Rows from block 4 of the encoder, named by matrix and row number. Rows with one number belong to one neuron. Each number is 128 + 32 x the weight over its row's rms, rounded and kept within 0 to 255. All counts start at 0. Numbers have three digits each. After the name is the row's rms in percent of the matrix's.
# fc1: MLP up (encoder.blocks.4.mlp.fc1.weight, 480x160), inputs 54-107
# fc2: MLP down (encoder.blocks.4.mlp.fc2.weight, 160x480, transposed), outputs 54-107
fc1.84 135:112174124161135103102118173135125154134112132054143144129201137109185081077138176187112162118129115139098162121132154111140127166110143071173109084150122171133096
fc1.85 082:164158159109173089115150191103097145093115157111133154164126141160137182125128196112083145083157088184166073184109142137167140112185110102110103134132122117077142
fc1.86 094:110167057145115132116136068141091077178134090164139121165121116146120129163124157098168127158170079120089136108128135090144104061145180149107181149160136105066080
fc1.87 075:186098124147090167154113092100142203143166180183116096093096087149160118134107068143138119056174155116141094175090173161143112094205146137117091108106126141167131
fc1.88 094:149159139106125112159133105114113140151115162173144130142094140126144127146163153038094135107166127046118096152142171139139125059122106072149195157094142085093113
fc1.89 080:165198120076132135074120212156136141162134166157095137208083110108106097146080113203132083070112173078117139167094123098114106152064149161127168130174129096098158
fc1.90 091:164087126099171110184070087153150077140112143138105126143090115142149110123101141137193088177108090123157054136148121096146125066154206154141202166130131071169120
fc1.91 099:120102143118142202138158075161143083090180105097171127148161152121162127185116134104191108201113153114113127104117116118140118136145145118122140143137123108159166
fc1.92 095:067099103127108176139109098135142148118103120164175122138100137169093167154178201115077157099115144133160125071041129216158123103105128147194094155091147113109139
fc1.93 112:141148165139207157105103142126132120110172117102157110096177116137088161084143169124154141115110120131122087067174166167101094080123162147155155095126132129104091
fc1.94 061:154125153153137244096168166135162090071174146155095114161166115176125168109126189103135149132101140128111070130119159102127094055124116129132121101114138131124123
fc1.95 075:131082106157103122124122060146128122128093168079136158158139070123062123151148123076158119170058148141103120082158111087157101117083200144168152120203121113102157
fc1.96 103:120177149170155056129048159106120131149164091101152094147097178081084097103090086102171141151126113093144124130140146209138139144112129133081154195178154167114110
fc1.97 088:149148132107156114123105097129118134144159140123129118081117127154126217094132136142113185134131142152121142110109180007165128124118137095109118086159139064123126
fc1.98 115:066135113119111094132157109170082158111140146125126118159123118154166164095076131136115145146153145122101110089144096122086161099135139150120163171142064149161179
fc1.99 116:117142116071145125138146183180155120141145066147103106122093116165098087126143170069101156147155112197100139090143120064120124136139111125093099138121179144135088
fc1.100 147:075052140239165083182122128118166178142141130109121170134111103162161057136137133148110109093124120131122127137164135124116127140108145112180150131146157197112119
fc1.101 081:110154107114130080147080157116124124126141149150094092163034150107115112160088123163112194156102108114152107131121111118145174088127145110102113147100169097130118
fc1.102 129:139122178131133176146140170138198130168102133140133108139121140122141112097128154137113197146117121141095054140132191165109094165086165068059105100146141150110108
fc1.103 116:147166125132145151117112130109084120100114143101115092176073139128120126137105111064119090154085065127133155117166120101129105085110120097188169158142128185069140
fc1.104 088:112150121091134121132090091156053102155139158134105102121096100099180107117073147137124093135167144143139117138129128183183087071120178133160085151151101053088142
fc1.105 063:183139163112119153155136192165122143162107084087118113059162122168147117086091130107099113100097116175100093162121103091082139145066167124129109138098152158171159
fc1.106 089:122181105081121146134110149147140131182068170137093190139100138174125109146100115067144103113153117150118164196113097061163103106086141134102172124080122112130115
fc1.107 080:205116132212179087123174141155160079112110135100136048127130144136125137136137158128134146089109110173178164081196163110167165132171117127125132120140183111114127
fc1.108 079:110135127188189074134033123082143170146095118105118148117138165144104188101139105154100151105116113132168108098114111135134070096124137097163156145141110154129142
fc1.109 073:099077168117160139140103176078130111088123135166100094094128173090169134155180140155127103073122130092113134130160192157171120155071090141129091064134114149105120
fc1.110 079:120087097144105140128113162116066182124109145143134084199124089117180061208215047102162109160142105101155157129082109155127100129167207116165172098107175068146179
fc1.111 067:112096091123113170173177130080100209119182118155111168121087100162111140161122140147164141192025111110120150101174078104162150141087102128141115137174150136119127
fc1.112 104:184107099108146108100101152113153103117151171095120107124167107171118154111145159145153163078119107133150109103154114159107082150096186019151076124169167082121102
fc1.113 104:173114149115092171095097147095185100172104045177127147155172139174138184133084152103105181175157112103132118126129086063117129094138168163150142160139110094127173
fc1.114 076:109116123175110142131150159112109150124107147110180106058174171108135161099119093163156135111130148137178160164128132140132172124150126144154105127103113187127128
fc1.115 062:044116159145147162128115163070105173154164146106139104133133117096169144164139167126096102121146127139081110158079122167087103075128081178156160156128154124090148
fc1.116 067:100079073139085102147137095133157173158102108153145147094119109136173116115129095129144129181133091104127142166110152168121102153127175112119074113113121061119099
fc1.117 086:170099150153178098173089174108076107127126093085132115139115120085051103151147143120115097109103128102137154132138114166160115122083045154061135160160175101185178
fc1.118 092:139128151112089085142133059117111141107101184165129106079080119171146195124092161130113122142121153160151150183162088099162212143046104076128163144158092145087178
fc1.119 092:008108123113146116134188137145090112106115124165106146150131123065136140059199118103119109183124125128173119148115167175126075132177087112124165162161148188174206
fc1.120 073:125098047150093142106092230104135115174141100131154084170144126131093124188080144158146142219070158120115116079135083101111196150156060111128177181161161162176111
fc1.121 092:112101093144106222077181033122129167153166149109173153146138116117158112149124115138137092097152134119133118104148144081113146065117081128143134094091120112119140
fc1.122 107:143149184125123155100159096106153074109146152090151124147154080160131144161096161170117133092111166183132165165184119189115141085111131073153135080146132083099095
fc1.123 083:094142129094112087195112103127071084147146067149105149124127115128125093154115185124115092141150093116162153146134082105152113182116184069077141119156145132167194
fc1.124 080:034195137163109043154119161132115176151119127084150145151114116068132123148118102169080131119085130099119134101129093178115138192080063154159142165113095045153099
fc1.125 062:147119118089137168154055114112131081145126105146100157147107105145160105118078085155190098141104107085190140109141146081095111085147103137095122091120114107177138
fc1.126 098:143092070117116112064131154126083122143118092140137170105136126126117125143081159219092127149125118096100082112170114191081124167097146146087116184150104164132102
fc1.127 112:116164132193157162096160116101133175135123161074098144131103122118196143063087138156166201121077113174106138161090068155120169105095106138153161174125092097173095
fc1.128 093:142126109098195057088131095105128116103125120106146105069076136143168138120061104167131146123063141176102177121101173163132110045080094164110080214126165166143140
fc1.129 100:071055090152137093116118097084171166099138174089110119181101138123140210173120122193110154117142184127137123108161133150131124140095059162140058171151109177136160
fc1.130 119:169144138136119154152120145089089102158115181066103114154077060084131163062121150125166111139117121088155158170092124129103154183104165135179085129118142169152141
fc1.131 096:114102129104083168146103091176136110121117057111117135135088095114110116166114179108113140133146138130113121084155064133101121174112128115056119117144138140121099
fc1.132 121:179120139156158101123134100147114119143146143108119125131165105150131121148134101111177043098120095129122084090089069141140166146141077115249124101171122070113139
fc1.133 057:105172126139126172141120163087099123121132112110176169099124109121143067091129188162113106130125151066130140108116154131156112157057182092127107142154109099184200
fc1.134 093:164161121109175068118124088128122118142086094094132111131163150116147147160120111117121167126114124129116213084146127128140112170137054161158147147160138085096137
fc1.135 078:096125132114139082092150154142177098152102080159128155159085106141101163187097096188144132176139106107101123080127112126117095128189138170154121077199112122166113
fc1.136 091:118110117115136131187102171142175120148147134146160155161120079111162142101084167114125076102116174147118161057168139173053090087117138089125122105144122132165134
fc1.137 097:065126134094105088097086200104139111139063105122107150150128173085160155087144138187121192137132176128085111075101146114126145149165171106164105094159083229090074
fc1.138 100:191155172175122084177136148166101149159156081109133061141145115141139158182149112162155126103119115132106069137160050130180149153150049149147118098097086076143135
fc1.139 096:174171127140112149138109134145154134174141110142093157074082130147088177170108080127131167103143150151124101114125142128172110170136127113147110131106146091111098
fc1.140 080:193144103145110162131104199180183152141125159079126113117171128099145144100101090175125102101148097115128166055106148146195199176118166097117116127183110101103212
fc1.141 096:055106066146101162087142098136175107097113086141084143156101092155114186103117107133084194173136116126123132112103146087155151130101178099201081125101132136151106
fc1.142 066:132139107131066140106110175170136133166111102117117121160137145132120138166140158156110160065138111061135170104106103235127092108148094136173100113190133107138152
fc1.143 076:095214084184122153128119140116129213173146129154133108122133099148139068129157106106128130156147137104098160146113095079124123067171248163164146078179128115064106
fc1.144 073:175112073140075108127142108129122143197089147156150091130133088108181150091099106185063158096111111132121104129097139091163148126150188111111153187121135113162116
fc1.145 088:106198159146098161086139099132122143190181095103130094165159155148146112168136168178164094139134121087120124111106128166150131143086120156167122169174130122098183
fc1.146 139:106148170131123116168128139147151081120116152121147155150134149100119114076105154130132126140100139122190158131141107126146126145123141087164146130193128153135126
fc1.147 083:145115152129120059109177054156132147145120145092146102179136125126117201130106129173143142098104094144152132112129085153130174118197105180151092135113108182137117
fc1.148 107:082090131167135149133089126101124144113117147161198192112096117142146079190141119095146101160122115072193111186099154135124094092151135173105156162147108138110205
fc1.149 119:064132110144131134112182163133123128079125097092099119142107125126119114102069094156158102074112146152104131135093158105140186125155029165119134185114096128146141
fc1.150 090:107109121116088114125137124106034140144167102201184092131119132126128114126144163173115177108123100082094073171181069178164115150146098121101102138199135113122142
fc1.151 083:144113101112136117127080140077138154125111058112131129105126075148143204176093084118110152166116129095139169074103099105131178114181098121159195125134106196132150
fc1.152 075:140068120124076092171083188121143096073123144150176145098139127159192189145115138086185104154123105127154127107137206109155099081140150138114103132123131181107137
fc1.153 095:150172103105125118103110187108165129165149154114103133132122107188091134115112200125146130118106134189161070140117128063114119126086141151143141169105162126137100
fc1.154 116:095134163065156198149100108153125133099140172129164127139137143130114096151118149129210144120127082107158112165199201166146096096118112096147137160144159141110099
fc1.155 071:145055129152108090120120051137111094071124081084153099136175152103099161144126114122129183143172138088134103099116127194099128057150068130162137120113129088109182
fc1.156 053:128085133120075124099143088133094128123115154121174130093095151125124080151131096169148196103104112137140149137127162184141093107053119157097066162160158178162142
fc1.157 102:093096140145176133093114136151143107147128135087119083152163104155104139152157141136156192129138158129123110127119093088107127186057110140123141174161078155191081
fc1.158 094:168169091139092067178169173147116090159157116106148160140169137150096187125125127147136178140155140143122095101118125161103135133151174105119146135131062145119136
fc1.159 082:190091090129183149177136137146145092126159144102133101064136161090119076149176181157173074114156169154143096123122149078172165151146133141104116114129167184157095
fc1.160 074:145090150143130140177090121145120169168147113106128087095145146131205215131139111157120102094130108119142078122122136126084127154077081124160135112192164146100088
fc1.161 102:152125107044068094104111138144194137130153156091122097122182093081148097123126149154149193158136064114161130137120188132172123128142086174180161115193074099107164
fc1.162 128:145145141128161146115093165114113129104126124181174163128103136166158120147105146077130147122160120086131072128068143123109055097143098128103131085075122159111150
fc1.163 131:147110106124196033129112183131157074162166127157112146116144117162085103159063158148114132133160168162147111118111108132197141111160112205167163132141136078168183
fc1.164 119:065133114150105111118085128094136071162136125162103128154103170171127106154162097226120183150132171129097123139091087112133124179090171091167112111086115162137126
fc1.165 123:113106120139148167120115153134167103137180212113130114132122113083203126167122119131153157127129164090135094098165121174137127077097100149073153124187125154134191
fc1.166 110:145160132117143122055088167106164115170146126153165172145102141066163184122176122200104139102147099074110125126097144100165164166157148141175103146142099130144146
fc1.167 081:161085152172132060076122148187159194174141106106183133082094149096143158110115137145134144163140084159109115161095143095097187112102164171076129140120121149092112
fc1.168 104:113117106175098088154173159129108119175140120163146140141156135163110195201097140088111090121106129104140126137150032144140155099171118144165124102153124124163134
fc1.169 122:155122131185110183105149125076170146068120137137098099124060122149090155135128120109134133136156147101039135154116149104164117135067139137107120132171135099178134
fc1.170 130:111146130184129067103147109148125102091152117144130104102091135052099101158150148148154180133141141064070095080163137121075121139106194140127127117109105184184144
fc1.171 087:070141113054113116109151106163135097169100136145105141102176089106130173121129160197094131125081104139052140107115115047123116145091087092133180151133098097140130
fc1.172 088:157103149184109098088160154119207211126197180152158176132149109125063139156155155173136102156062164150128103175119094153123096126152138145127141169133116101074134
fc1.173 075:223126146134147130093105147137128090144095173142164128129172141173177088126123097124108099079154156120137074167167150224095094133093062140160106133184110100066102
fc1.174 092:145108174143119141136130094152073119154100126130142160155144109111166163184133156135086126133142152103143093115142114126071116101170137092129114072096040174092144
fc1.175 091:169124132177060154113155127142131102118138118145135151119158092093176209082133123127129103158181136139162100129107132153110125143124165127160085058117142145173111
fc1.176 105:086132167144105180079097181151130104148116135122115166141083156095128174162139102078151174126101189139101162059145188192098042119104150090138138124166104150139090
fc1.177 119:140152157133106044130140150131141096178141048107121115153105123115139106118106129104139077126137155151114101136141050109193098162094126157139157144170103160168143
fc1.178 103:137159143087127179096128059154164158158103110086156096105110125149160075146128122120153115119118145124132094180113129166118204132156187149108102071153136143112110
fc1.179 095:193130128162089164139130166188143096141101137106139119160179134033155067123117108125129083114108173103176086118171154173167122125127176124099114189168114156186123
fc1.180 156:255162145121157150191123154137118123154134111129135087061114142151115114077142108144145133123137098138106123103157149176137112118123130113119087140148174054101127
fc1.181 103:129127079152089124153158115152121150098163159088143122167082110124126114117114108040125154144090128120143073136081118092127117131103208120071168113053116156141159
fc1.182 087:096084157130132148091094175154079103073134134173175084164142078135093154120089116216169129145149122070150083140094172161151169132132104143122110170163096101154125
fc1.183 083:170099112135103121148124126108111103090125079121124070127138174183163099176146138087124133128121113108144131113125102148108136108157111152149137106121126026082146
fc1.184 110:120130122138104152125134129120132098123127138104131150158159056109066173131113143118111122153127164186127129071155150165080093144136128110001078098111120121113139
fc1.185 093:143211138105099149123156190099120162096122140123061074140082139122096099176126120088178100134126157146080171105139144126176093116123112146090148127186172125095128
fc1.186 114:085105155124124143108108213161106121140158186092140105163136140127110134161146160158127098083114187104166149135086188136107087154150136170208094105133098111146138
fc1.187 154:158080119081143157189119126126101121145126164170148062148169124101109106150111137172134144135140159144093105177165148161117140149106198085083115124166179156133158
fc1.188 078:135168082078132196148132131105143160051141109103125103148131067158132113160091087096124158152163140136107083089107131043074151148090161147092128150108145115108104
fc1.189 118:160100114149127100141178109125065125093154154166105104111138113116108132204115169158131031150134135107139172150145097044180174122151146139070202109151066052162113
fc1.190 097:086121095164146122080131155128170158100144088111092096113098122143066154158117145149155129115134172186115117097124186158088138151119063154135077126148108220174122
fc1.191 103:099113155164101191153190165114139142131135144147123100103168119102122120049108126144173166124150108129115134167080177146142129178108133100102082147208142095144136
fc1.192 071:159099115135158085113112132114130173166149099167154154154168077079134102116118078129157128136071174123129085173145145185168165119157046122125131108174136167187208
fc1.193 087:166170083117087058122121059206110148185099093156149124092106114138115119133097192122150146077167149140106108144105107190135136136098102159130192165126159149154174
fc1.194 092:113195104173079140130095154110158167160106100146104131140111102094121164131109146152115206105085095140105171143135146121114135082109159151125088131071192134138116
fc1.195 095:103099109173101168103154103180139136205134147082157126130116141092209165108167163129203112139052117105142141124085113124145149112070153128139168184098171137128180
fc1.196 099:127154129143162201127161120099137159183121076120132149107104089055187130153137073140108116191096118123114144103122122032135185144141090102202105160104075116189095
fc2.84 097:128151134135051164145105130126090111066106158101163154125173112121100095136175091177153071109084129156159116110159110133110117187123131186079123192082112089129133
fc2.85 081:142121103143170170115130223111139148121090127108127136133131102119117123108132112143089084162090098094144136161098103120116149105159154093123111100145152153072062
fc2.86 095:150128195087104100132093106122157160167137068136131117073156105099147107060176135162193138101105078101148128131176146155147152065154091135061125120107111183078134
fc2.87 065:167093146152107074122114084136133101118154132166110081124073160102126134151085148075171136206127136132125079177102127114119122120189103126078140121150107110137122
fc2.88 086:116132137116130152108108065127076108084130164146136093081091071138044114088150128094061138155119210140123123143146113142136097100080148165160123117161111152115193
fc2.89 071:169189109124077094126090179136110121163116124153054200099081153110118100092113176110092168159121163112143102088169126155144117173130171089126107103152111169105121
fc2.90 074:143149173101112121135233122152178207186078175141070120112111126124170146106112085147211148044187141067113065182120124136180111102110109104132106098102138144175089
fc2.91 116:184127083153109111116129104163096141123191121121138109145182156103101089116122134114220115048110125121124152147079113150102146167135142120099076118110125147152058
fc2.92 084:098103167174117122172132102107124073083156205151176171126131126068065154141155107091067138152093139192106069104160097092098093170141114118155146156148122148143133
fc2.93 107:115110125108199112151093081113134163165158082095129060135097111137173100094144131183133116140068117171132073097121094120174144139132116074136125148116124093149146
fc2.94 071:105131146149170066144055146152158195094114154138093083127162131093120170157122114109117109115152105112163104123132183116111134027137112065151085152170133117146110
fc2.95 070:170144171130133162149102115156161065154114138081155149155163178108132142084134134144120124060200125162150140090081166174128096122093081100118102106084119175097142
fc2.96 092:127150099137116224160166126143103132162151082113147115151113075161123072171136182108148131117126107101123101124096106058106079143095124102162108083122081115130127
fc2.97 090:172119131104155101145184118125096167132176101074181046144157119126127148141159130115096121113088130112128107143123166170064091129096089180139094194162115181134102
fc2.98 091:085187144106122148129115153115128067149145067113131150143186147152112153163137140138172093075123171130125139125154140122151120130173118093103087094165149124173063
fc2.99 096:154162088140109177127044140196123158141134094122103099162028095075128108138166137181094082084128135123153162100099116168153108127162134130118109151091100152117134
fc2.100 132:222157061150109139159161118129109095191091127143143145130177145216097056138082146122156097172164174088124131146165098153140088179098133107073113129088182160058193
fc2.101 076:111118128111116168130169189108134130140150082114095100110079110143192095110111111114136074094152101088096081138082124159107165181124106144126167121161139174132144
fc2.102 130:184123064177171171109170110175049125176086119154139164070181124132107115138087131154098100127144156161146102116106153141118131118138104164135138078160146075092177
fc2.103 108:121156114118190054134203128090139100139115124110155074123132120190133063097109188115112214129193113077124155135139105179125129082107110102130183092131094109119108
fc2.104 079:124121155080119174117154066164113122154120175138087072179078154141078123114106169126115152118101095122150138129124129087090142064133125145141137140115158171123127
fc2.105 062:088153129115151172120125188131121128156103122124129141135159054122096125174144111132091153181102116042141104182121135121155134116100093104122114108178167140151094
fc2.106 090:136228139146152173137156172128085139107060128157095191163094153141111115117112158113136114175134127067103164160116162161129147127081124165178085106135197095144188
fc2.107 080:218126132141110135196170147146134134116097145141145093130115116144102135154146117073120116171126091109114140095071150108104088122134103164193178209147107111121097
fc2.108 074:114085099149089117131171196103122129087148108147114214114176098109085232193150155109144140161104123168138124164124098094101194130138082195143107107160132078135065
fc2.109 073:112058077141133122150140188128105134101102178136071108118154135182078129108149064136101177156179145122120128149147114112175161131094148136145160196147196102122158
fc2.110 067:076083182101162127113177115116149093137081181124114117099118166121114089084158202113151132095153096133121130117123039097124146169097085127171131159135128150100047
fc2.111 053:131133129125062081140123145086160104130221087159078191141147166075117129147123072068063101074225110201093162088172132131128104105139156094165113115151164106156131
fc2.112 116:122069120083127154154142143108115111066125195116089097179125148037117105145136121111134102200105094132123061120077132113092098199118117167137141138150086160099070
fc2.113 113:114142157136138109159128157126148135119130075148063180098156088078127193109147110076108124090072076116120108164120154154110128090143108097136100106214138123193042
fc2.114 068:104136140129141195127118124119140146142109148117186117157134064132114152142080164131117132117086150116085146092156077129145109089107142113115144129166083074135143
fc2.115 067:129135070105115111098143178142129200122128164177062135100103177115113158101123077119085147097165110125160150167156153091180149103169161177129080110104124146090112
fc2.116 075:098107190074144153160081126123127126154116112213101145154048121099169118177139097154168124083122087122153156143131155077156162151137087119129195153142087191144186
fc2.117 083:107125141144156132189165115157162150112176089109085144111118105153167156148187081073060178167149090140117106155111128116113120099103172097181126079127137116180148
fc2.118 087:133072084083120146145105150148123092067106108135162120161088169108120157101102123148167131135130149084087152130094117154158119207065148130104097135085131145103198
fc2.119 086:058144159122154138091121127152186135131133152181113122087113150161144152182103136170160161084127107123116101160122178136152154106137217163105126119056139115122079
fc2.120 075:117147214087111118161162184112141168142166102141114114125127084091164130090120120104149111040181091118086139123171114158135112106160185151160111102091128047157123
fc2.121 086:116164141128086109135130077107127121154113096136246107093154172158115120090169176126167143159128162136134140114173186132101116047132126139097077208198104142108067
fc2.122 099:087108114098106119140072123079106194127162153135105166099162187138146088090130128132096120183118118179106182116093131072175124085121184119107124185136161150060186
fc2.123 073:067116124102141169093154084127143146164137104150099151136072124158170076112060062133074159143073131105141166170118153161121125135109126131154088164115113133167115
fc2.124 084:092175114093107199133118119116129138104150098158116099158112137120161136049136109128069135133137077177102110060084128093120143168137159171139156091138069167144179
fc2.125 061:170173161098124119125207125109137115126144142133087114086142123084050145136139160077244128100150107134150146114090111128119117157136176147089162179131095160139121
fc2.126 090:136107207126133118118115131098121131155119136152151173127141156181140118162139126131140129105158140158134099096095123102165174158086164100077097066057125073110136
fc2.127 129:158146135104140123174074158099179128171122101124139091156138108165081173181118118154137030120175116115186097115114121115151110063100143105148134099146145135079133
fc2.128 088:134178148120108089094092095117112142110147124128124117199085127082121143180124165177158141106185147070115128101168148102139210082096122095162152053092148086106168
fc2.129 090:094104158133150174122109102092129121078158159110081077093109136101065180105128152123077076146136132172173077100102118092120148125123166093164129090062128077118132
fc2.130 108:111107106130136139171156159123132174080101167094056092129137164108119133185077120112165145125137150195109090125137151161121142140094119124129137108102135054150078
fc2.131 081:121140091070085124118202110151151067140134098116150163141181131170132119119148046123104118132134219163109162109121165155173116156152122128139150170119132117117192
fc2.132 104:143109173117184170081138118120113148053162109111111164111116109097140199062139131115119129104093112137151113081127145099132069122178163121126151155025130109154066
fc2.133 054:101151142138120147113167140072106134132093132126143120122121142114140081146179032115116137122118136100149122138110144114121111154038074163138078081133136173162059
fc2.134 080:150117143127130188135098090133119164161089100088175074134195098142097133072130171085073115117136157146115204139047137122118110169113158109138100122107128204081109
fc2.135 077:099121163115195054134139120136144102134113063154162142117113156111131155136123146150170138038150105145120097082135139118168146096209154080141136195055107139177150
fc2.136 098:155062131142060143091133140135124158112113115136144152089164164104096066060124089159112156120132096138111142106144126141162112081095116190088168159163132202163114
fc2.137 094:133128100163098120105142184152127157075066076139101164061108085158073191103168132172146100111144085124140109037194102133156155149151098108119189166133123062147198
fc2.138 097:075115159147100148126035113134147056113125128156096082173142132096138182040149126111068122110116103167116058133149125130029140131099115120170181175103105158118100
fc2.139 087:140093095128124102144131144142120108077142068108079127157056108075172110080096166146153114169106083112128091064153119115110171159151123152130160137212119156109189
fc2.140 083:103166180123118137134163189142127124174118119105134148122154181150121106157140155168109084131092134145124089082174139144047073104117138140133158136200153119112103
fc2.141 094:114116182173097169098071123120110144090156110115088096107117107087138201141145124137086127067122083075138126104141165132135153109112149121070154084104099172145137
fc2.142 058:078150163084187130109125115121116057114131162130115143093144138185134157112135123087066124202150130152100086119140125065127133091138134151156183117089138115128153
fc2.143 077:116209146146106084093114147111139100175095151139114121162109149124161087167154176164081105092139120152093167102180138162132124160194049093067130180095137140111115
fc2.144 078:166141198177053120142098126106154122148095110147151081129129144122061148145116119107084080146145143105166073114146125174084041113127089164101098083128124166129127
fc2.145 163:134132123109160103086144146101161150078143153109117191134130121104193094110153117127153187087104106179030061141121124099127124141090130167092203085160112142140085
fc2.146 110:104147139102090162121124172151149128134051132167160179082156139168134193048126119121116100143129182125104118157118149155095107166152128175079127099097141115148056
fc2.147 079:182125122082137129110039103123116087081128062176108142077113142136132190116134135127143091123126103142082128129077109103079075096184145137188106156132074114098081
fc2.148 104:124093131118148113121187109129138160108099165144099171128131126084049087112071137121169128125139063161113101113105152112123084155142157094103111083089081124110050
fc2.149 114:125144161128166165164025130112169140083137085145070122148108121113142156102125134101179152160077127136130050129123162132083138087150219066158133089116119149123113
fc2.150 093:175165099121103139114147116141202095143148056202221108132078123156076111130149168145079116116169138100136095143178143120117138161143139112135150075050143114095154
fc2.151 073:096126177087141171085200112105097084115089039096169143125102132085099172072096165128117072046141072106167134107146109173142088129153099152151110120126046109148079
fc2.152 081:164075153087149113140183133147162161076137159094207137149119104094045143139118119115236130058088116136135110093140138117110180064164153140130125108128157107135100
fc2.153 085:116164189127118100120134162130140191125106177148074176106063159077159137125137082189129120140124073101098062168134102114106131125140149108138091100177118118120128
fc2.154 097:144119118081117080155157112130115140147131194163118118106093116129158117119136073170164094097135136148149119143100128101082131159109159144084149088059115136140109
fc2.155 072:093139113108184106131055078127104101106130126105119119102137101127160179099095145098076095137077120140106111111089108066139131121177105163160101114186182128144128
fc2.156 052:143099196098149172137130082196143120115087142156190124157133126118110096116154132148153045160129120103090084115114113128152105127093118102093148147121122129059176
fc2.157 097:133096160154173127142106120123092204117114122060123112118155113087124172114158115131111048159160136166164127170150135156133148141108136064214125072144113038132145
fc2.158 098:167153161128113104123141219154071088167068176122132145149107101097101134130101106115134114129071132161200094080141101179130126111104105162143078111116140114204121
fc2.159 102:140144188170144146159087162149165164135117118144134091149125139127145099104138092134133189144119151105142114119169136155130095093149129109128109145111136134143147
fc2.160 072:110107124125145121123158149152136124151150145143126116174111118165044179158088112109132145113139125112100130158113112134116114131120159137139120149018106155101175
fc2.161 096:177137109076137164160120166125100115116123160085123101115137150123080129103140136155178096115141132099114079134183129146026154094119098154116112145134137103143124
fc2.162 106:118146104120133130125156150117111136155065176114146171149141136083108144110103158131161102131151133166109162115095100121126125191194167139076112157181133119103053
fc2.163 127:074073194102104132146188135093125176163105143140126124150114168102185142112089144168119137143096068102158047135137152134181128169122146073167130169150122167114084
fc2.164 197:161126125142162143172207123129121199150077173049104112116137129118119083125113107074124122149140063144154165126115133117095107067105109080104108170204106161132109
fc2.165 109:107162144147168197114140155128136099101102181126109143106126160150069144146090139139175112124112152213127087109111144032082121087130153150128105147144089093149086
fc2.166 132:127188143110066139109099169126117139119152057186166150103116129132085159052153191125122077141125118107148151102137105142055119196109138161166130124124096160085160
fc2.167 076:152123075151112186137158176152104063185134090108210102183118132159095124189127159142144084089101112091141153152138139132109123156110130102100137104122147088117131
fc2.168 087:100093210098154145141047129151138105089141153136124138144130078058142200075146088131076131148137126133092146133114118090115099089188126052146130171079116148197130
fc2.169 113:091098122130140133130081096113141141116167107081059085153107142098122100130158136148120153085092128114153143131150111205112118165083149139159116068099112120132107
fc2.170 239:186156074143118154122151138098143096110143147129107127078095137110109096139121126063141100115078149086144162113104124089044135099126160144139099107139149142128163
fc2.171 080:161126180142137117170128107144125139173084141134125143117166144162146194087098077129092137143118129102176168143139132169117113116110118180131146143144135153136116
fc2.172 127:121122155109120169087145149181224192155132101148122111227158193117174106128175102083073174103117093070077111086140126125091108082160135125109128126140117107132152
fc2.173 064:129106124152131179111109153143115141135123193119145106128137072119150072145122159134119167150131116131135103093104113114133129173101164101089118123000172159091216
fc2.174 091:136081092158151119119114155136135147146065155129128143079174116174126156093115142128084161165105120128100132131103136150143127126136125190106097183159175148169108
fc2.175 101:144060078109111102096147147147155133126097156129152170111125167136122114158145138114102162074101136159054129089049109146181156116120127097099113220140125125138133
fc2.176 106:113145137131068162163100151134113154139072101126116143156158120092124172118111179151144082138064112113103187078112154124144157150125124123112162137123130158151153
fc2.177 105:099156099101148193114131092136125147166131063132098142113116137165154105154091161132160188128108121068131169116117077182098145161082135151160062120058095109164072
fc2.178 114:136124111063162109124126092123180075126109178150209119095164161156150101118119133139126182169144148152063100168097132100149179140193093120104190189106115080133148
fc2.179 102:121129107128138116126130134170113112125078127092132132147125150157130125161132161143138146173157158107160157074088109156083133171088160150155156093056110097116100
fc2.180 125:156141138103167210087125114140145159132189074136150138128059096077109124156124136132135093131038152152141048118153132092094112094137092172071115163121123106119095
fc2.181 096:115138167118156125104011101155127128116163095136124143118085133130125086146109170071112122059145120109099118131101133143130113156123086091187047136131118118147105
fc2.182 080:085148130140087139199151111138169136116116150158181100121140207098178131166137134119171072118150100207143115082100138137134136132138161101100137102064112163139093
fc2.183 079:159095157161184096095107123151129203092115069147118108126139091086137075129144139119099098124145093169113110165115150143075130134157110149192112100109155180093128
fc2.184 109:158145093139088151179147106130140171152109085076170138117147203176137117085108105110130093090106119099134134112098120099102124114142124094084116189136131112167118
fc2.185 103:133163116147116099125142139099131117110103126109108071127123136186133096103115182105142154122134180093162210141136115102102121121111129147199151103097185111087123
fc2.186 095:089087113145104096114182201166127121135083170105195109103166138119159136104135078184165130153108128144148126146184097127111151110182108116102159146151147140146126
fc2.187 263:199079104122171117120156133118127120116114037132083043091115084128126175110135173178173146126159093100151066177095140177133116176138101149139138125140071199151162
fc2.188 076:170162147092128125118126114128100183110088045152148121120125168155097141043156188122106124103132144086155137132194192170160159160108137158159116126101150101120144
fc2.189 098:119123177156096131169048148106127122056118094111098106154108088107152109047119105163106155103116136218126116127116103150094098144141110142146151180145074185179132
fc2.190 080:116159143163158125107138162149106083100169084117085097116114162128163158143128128114190146125153120075127102138142124113215122136156211119107133130078167124145156
fc2.191 115:092132077125074103147054118136159099114142070124122112120104211109176130138128087144170202135088087148106137131156148111130165201078139156089144114154172122130188
fc2.192 068:159139178151167148132113069162193128146155071140167156150180149105147148110164201132170095118126124158082073151095138102139154110125154110145129146136106117137018
fc2.193 084:170098143062166143097119090213144098154082084171168130157076108117114160130082072116183145183113103094163076087121125142124145172100107082161139127140097074195090
fc2.194 096:178195129152121147139134186113115090157120149154095164149089142178120145135099070098070115111175127098104118148181118127149115166131128145113168128255148073150125
fc2.195 086:149109123138106148132070165151123141184131099124150163098101138166072140140153092102202155122181142124148102126161108166108091117074139114156160063148088126122140
fc2.196 088:127118189163080111136103111113133099137124106103152089163120110133088201100149198110147168096170141142210162125148142171147117145153160142119149089132109128164159